A small sound classifier, trained from scratch: rnn gru.
Rows from block 2 of a small sound classifier, named by matrix and row number. Each number is 500 + 40 x the weight over its row's rms, rounded and kept within 0 to 999. All counts start at 0. Numbers have three digits each. After the name is the row's rms in percent of the matrix's.
After each channel's rows are labels from the 100 clips, of 14976, where the channel reaches its highest value: "strongest on" is what is common among them; "loudest band" is the band of the loudest frequency at the time of the peak. Only what is clearly more common there than usual is listed. The data: struck, bounced, scraped and rolled objects made by modal synthesis. In brackets: how many of the 100.
# conv: width-3 conv, stride 2 (model.blocks.2.conv.weight, 288x240x3, each kernel summed), inputs 120-239

conv.17 105:552505530480647509494492568443583512528523479470434483477498453440522487566525582440533499522523566566517484480463417427520474519538436579542486537508508478526518508549518479491475519487472518564554552503472453510578545547547513488484486501570600478440497432485554520473555505432488511510535474486492483504496518433495448514479463522496577531607523523460452488
strongest on: clipping (51); text has "clipped" (51); repeated hits (50)
loudest band: 1000 to 2000 Hz (27)

conv.42 101:437506412495387500512403519449523491537467482515453528568491493470548539480523494516514517531521477542505541528473493512456469506489489457443472498501436471508454497548479447551533512536517478459463495498466418487504408518479469488485470540493442469516493453543494478472537460456528547542573551507433445422526494434522554541438464436481494459504476468611460510
strongest on: hard striker (82); rubber-like damping (55)
loudest band: 1000 to 2000 Hz (28)

conv.30 093:511476473492528503487519488526449430547480542537544585536479491489518507504462534523503587513444604450574543497459535493470441487546520499524522509395472411482507496529459568504549493447492564543507488464486445486554491489595495455478496525482500471525471487568486538459463477498476464513517532558505508540520585488563539527510508571455449518504499583453518443
strongest on: rubber-like damping (43)
loudest band: 1000 to 2000 Hz (26)

conv.175 099:508463558418497510540496560504510444518486426523508489441478473436375486497524435519518496514458485516506497456506501512474480458486489517485509502459487539536497507497485485463525470444458536570518508492438462464524523560385478552540411452475542448516506532439500472407462489481494441456463478455422448447480544508543490523490491474470498456454585522521547505
strongest on: rubber-like damping (74); clipping (37); text has "clipped" (37)
loudest band: 500 to 1000 Hz (54)

conv.113 095:439470486574492484504477458534477435500471452460411460473490517465491483582524523531538530451459526450515437462467508457474424483585480493477409527464475464479459476492523424513576491490481530538438499527489525564534520513489466409432484478490504474445471481548495449494475490510451528485544581468479515501482499490474520514520509444578452473519439520542506508
strongest on: white noise (46); pink noise (41)
loudest band: 4000 to 8000 Hz (34)

conv.203 096:518517475491510446555514529465414495464551566527506523472395434480557479426520500534513521456479498504500532534500471424463477507463488469446476486557506489464521456505525592451507449547530489498430477499519469461525530536570473549383498567419478498482481496534481489502506553549486491461545506467555518476555513538508456543544534562591488513488459543551462529
strongest on: scraping (45); clipping (36); text has "clipped" (36)
loudest band: 1000 to 2000 Hz (29)

conv.129 095:511436505484455476460490488428486478485458514501466499471454525509473463515501501535499475532485468468503529509498554539518465490497434511544427469430478517526466543486477520461493514564522505557489519533386535450490530549403500524517443465512499489437455448464412453481478509542400508433460501570514512499424519463474484561517526427493492463520454488465500403
strongest on: bouncing (59)
loudest band: 500 to 1000 Hz (51)

conv.153 097:489451517482467537501464488471509519464491554524470469499456523522458497473424477439522523470535496525530507462486469473508477468498469470457497464496567502486537469578473502441463445533468486457437460538500474471525499478550483547421388469502478444523508455445536508475506495456466485446430480529498445477449402450490460538525447504500473501508482518509497463
strongest on: reverberation (72); text has "room" (72); text has "reverberant" (72); clipping (34)
loudest band: 1000 to 2000 Hz (26)

conv.14 099:484534473495467521568477481589513551462436455496569444451521523572455507560478528470521480429434407554435522447507466527469427507498530514565521456517481504524511502469510527462473463534487487492517498439502508420557519488472435434500529550542533477480547477467474522514594523542451518522468520545542485465491495565507487485476506427561399485469514465536460470
strongest on: repeated hits (59); rubber-like damping (56)
loudest band: 500 to 1000 Hz (51)

conv.134 110:508464490504496479476515466524479555579438459555406508461400451487541446465526496520481486541492538482480487502467547443501607467525456426554486482460484476460554511513503478487519519475526445503465433485488504553495466467507469468495534478494540549450498578510495461479452448460375500466501531455500483496456454551497478558511503495456561448417435538474442498
strongest on: pink noise (54); white noise (40); clipping (35)
loudest band: 4000 to 8000 Hz (34)

conv.166 102:480514492520423458522513439506469497526533457438536495466528495464433479438493472502499406451515437477488479562476504439469526434484505396451500554532517453470534466492511442480523502530504472558561497503535515511485508585450559531398469479481468483485424438528425512544507504416508495522482474530451561489511453505474446513440513501489458507471489514503546524
strongest on: pink noise (52); clipping (46); text has "clipped" (46); white noise (43)
loudest band: 4000 to 8000 Hz (33)

conv.144 101:473513506468454497508487464476542510489582497571531483509545547504510531487467502542495498429493526537463515467511518542459503491545482618524460520460544488525474527453490449480503566446626543496520470550465559466426527464516423516541454532435526525473523444493480545457578428451461474456505464574492470472502441498571488484589419603477486461500515553541430529
strongest on: clipping (25); text has "clipped" (25)
loudest band: 1000 to 2000 Hz (32)

conv.136 102:520480554401570478498440565511489538579460480495499490443573451519522536521570462494481484499497476527540468537506438554457495514496513464519486511491509473544533518518538541461432487473512562519465499473464451495516436444504451490461442470519500463397514478508476575510537460501521421458499519408479478467460466505477481419533447474448472478421501513363526459
strongest on: pink noise (48); white noise (47); clipping (34)
loudest band: 4000 to 8000 Hz (39)

conv.149 093:461477416562528494489487427492602532477489529540483519477453447435461454511468460478522503452554552441532504478543567523471512495503475476482513520483486471441592516540588462556534533515498476558558504501596511481476534484470450512481496497480430517601498477505366478463504522522575497510504452506445449495482482438480503461535444553503505506497463515487524439
strongest on: white noise (56); pink noise (40)
loudest band: 4000 to 8000 Hz (36)

conv.79 092:519421446489473418483499578583492564538548466396487591471448480477503514531411562519518456456582543471557535509515479584490518496461438526540427458408515492524473521594490496509501520540484500454487464583470476494569424528506492453474502529571418519562497478458525520466492468499396474562493460545520473475534518505519518497477456497480513515488481481572473466
strongest on: rubber-like damping (67); repeated hits (49)
loudest band: 500 to 1000 Hz (52)

conv.68 101:463557524518492469462452530462536475451508454426471535494496411455459465485494497482486511571506473515503507429534448468499461479516395544430482522469476485506523566436493503494542520516429533456425459511559404478513532442465497422545478548478504431523498481559470539502466511475506476524555558521517451469509483498465476386499516556356531486426512508442588530
strongest on: scraping (76); rubber-like damping (39)
loudest band: 1000 to 2000 Hz (36)

conv.151 107:491498446543500461508482494492522484483455459455524455503482554519553465467524464537550500497478537567500459552435503497478556495459505526559538449502505468485523473470449604478497532458486544536465520480480557537500499467582519552481505480499526515444453496574483513469532467469476548549523524487484531527498495552521508459554461532438511566503578569475484387
strongest on: striker: hard (83); rubber-like damping (74); small (72)
loudest band: 500 to 1000 Hz (63)

conv.36 104:415506537464477453529564556422422533484528454498543511513480537496490505452520474542542597544498503488462464461545488540490507539439463494509411483440469505503540490486541447480589482515477459450522532524510486480431543484519556447556479497511485499507491466397550560550462475531431422472486561485503473537486546421504518449499511543480511486496471533470572431
strongest on: rubber-like damping (44); repeated hits (43)
loudest band: 500 to 1000 Hz (51)

conv.72 096:472487464525481478533543564521462539557518495483504522511504467442538545501485418442506514415537503465492544540482480468508432516565502592434481524489486496472494510459470534523524461509505552523413492532574464461515478419497528497450524595560489592542443549564497525503460531498479545464508528470564489429533527516464520456496562516551526566558467472481482475
strongest on: steel-like damping (37); clipping (27); text has "clipped" (27)
loudest band: 1000 to 2000 Hz (31)

conv.92 102:542552469523488536507513496460507574548401572478552475486487514461507533490540460539504513473483502448479477476517516414500437469500496513529572407552496506426473502619510422479555510465441410505474471577498498509569461550524544503504505498533437514476487465456469528464546461482492557432513495556520482550537530512530480455509453476489481505548471434484446582
strongest on: hard striker (79); repeated hits (45)
loudest band: 1000 to 2000 Hz (32)

conv.198 099:475468505459405517541507476495491523505505491513507465577491405414545478456515502483478379482509524479469531560494466542465535507504457548429466498402473516543472455546429461492459461454545517470489433443542465475464529479478462452546518535499463524546519483529529529550476487495495498439498544455516502473443475470435548443512433443467511507456536457427525566
strongest on: rolling (58); clipping (42); text has "clipped" (42)
loudest band: 500 to 1000 Hz (57)

conv.214 105:461494478452526444522419544554500475486497500512454515546456451451548522465459520452513467493489501474560467538563471500480481499512443467530539482483439471512471401525456475528476490491556463527510540474455511554521560499571523479409470518606505511478461469433485481509474514506559533502486532468537467486428475419484482529472496502523456470515498559504465496
strongest on: repeated hits (48); rubber-like damping (47)
loudest band: 500 to 1000 Hz (51)

conv.215 095:455476499445528457524503548522449386486529458386508552537452503526566482424554504457517548534479433468438549485511452530508508495485546536502518501469484544493529539496462528485547463512538505580503526554511418541473443482512531597479510450472505541525494576495506512526490466491499519481469562541538523496535474543493526515454504494504495469583500440506532528
strongest on: repeated hits (52); rubber-like damping (36)
loudest band: 500 to 1000 Hz (55)

conv.188 098:420419493638466477528412450589544512557535500445507441516477519504497507478460557596473469503494455467478458492518443507512521539491515437482495503491467475458496506476470508497479486518492494512500456460510512516483538511588498421492497454530499416521431571572517493484508512550409537499506531487518447508499515495506492444517519478536503492510467534507495545
strongest on: reverberation (68); text has "room" (68); text has "reverberant" (68); bouncing (48)
loudest band: 1000 to 2000 Hz (27)

conv.257 097:497540530487564475591522549416439529567485528473490406427549517487509524420522466537405454540463607403471483567421525504524473556536558514503475423513509467486552521426494478490499433479483513566443518481436449532464455537446581497452556540527498558461513531484441510506480544463533476513480494511439508528484450510515462500540512485565506520582556547527514456
strongest on: hard striker (81); repeated hits (48)
loudest band: 1000 to 2000 Hz (31)

conv.156 112:491509515546484506477538494479469496459533496536498514538517493557476541488464595560454520492501553472530423490478424522521560552461445514510497540504531542503597416481434476475500475552501526504445563445497501475442512479558490486493449469477457529528533493477501486517463484488506487521445519410478422534488496524532489370563429539553513482504565570484469525
strongest on: rubber-like damping (86); repeated hits (47)
loudest band: 500 to 1000 Hz (48)

conv.169 105:524502495504513477520546466504446479459512464496434540501512513536455462508455522483564556597474496514563504476426481530474481499478494445464632402445505441471496502486490531497561486429567502456475452502501451478466438525404556484474543510437520461476452506474467549472499525486512443518450505512493528513489576488438513466529445450476541499440522436515415550
strongest on: hard striker (77); reverberation (75); text has "room" (75); text has "reverberant" (75)
loudest band: 1000 to 2000 Hz (37)

conv.235 090:481496486547515558520533521423518543462520513526486500548471528504552485601431507481563406537483493513491490542604496529579467462461470429499485482599493473545445515467504474526496477423448521501568464468510589479481501586468473520492494506463523574495478526536494470517430461569553527495542472516413468523523518506389487565523469464503492489490496470494561498
strongest on: hard striker (80); repeated hits (45)
loudest band: 1000 to 2000 Hz (37)

conv.258 105:493546500488508509547547544489512515496457445454466470466447502498460534551450537490438522580427607535523478507529497419458467518492446412502561518516494528502497532521505533462492490475529447547461446510501483472480514472557573506445504487533513549430550487493524545473510479449564522469496393525555542534528547520508480530485578496469502578474540491512506503
strongest on: rubber-like damping (37)
loudest band: 1000 to 2000 Hz (28)

conv.243 088:474566517440471459444494462471526484559449533510488435458455398389508572470398486497495510453470460466450480481400478478461426579496506480471445447557399501466470463444438490535507474479484448462484498482500498567506543544507439452454516493471502491479474473487513505545489506484499555520467496524508515469479475518572501509470462492487531435490501496487436511
strongest on: scraping (72)
loudest band: 500 to 1000 Hz (48)

conv.117 106:499464512512513534477558515559507543571457529474515509480472475577478459453483573526546524529512466567472509528520451574450476446472459520510568496552435458475517533536432580465491506484489498498558547493512496537491440522540448552533513524431612468472497509465551507594494487502492480421508486541548579505415521549458510587447525476524550473524467419466523552
strongest on: rubber-like damping (79); repeated hits (55)
loudest band: 500 to 1000 Hz (58)

conv.275 098:600554486529547437500503444512543533515495529467521509502502509427519514458553458498429410492440545447506511589444523455415485487467443501519522487477399480479415515477553518451515460477555443444427496458449507524514518494493518570446493505494453522504487463551541469475503551522596494541452420450489526512537414437537499507501515444493471518537451517529543498
strongest on: clipping (29); text has "clipped" (29)
loudest band: 1000 to 2000 Hz (26)

conv.261 089:555460451515496473399530453553506506602426519501506537472513565454529470510483465600525522456503501549486475472547537557556505526524460546562487546473537563477583436456455530495478442503493490485610506495467532524552532513493445573448490555517538507505450419513439465451532485463428525526489545541493474541514523519497553500514473516514519540494499487495556605
strongest on: repeated hits (55); rubber-like damping (37)
loudest band: 1000 to 2000 Hz (27)

conv.210 094:515424490472546500555505509498464483379439436523539540413510475554471509452499532512482456509467464456503543531488523491478412544511498506516487517512466462540459484510556542492587470599483492477493508547518555517450480514536502569532533462502438497542509502458485484519478530499501433483481535522533424519522478547434449537445453484482429432518492516487492546
strongest on: hard striker (79); clipping (32); text has "clipped" (32)
loudest band: 1000 to 2000 Hz (32)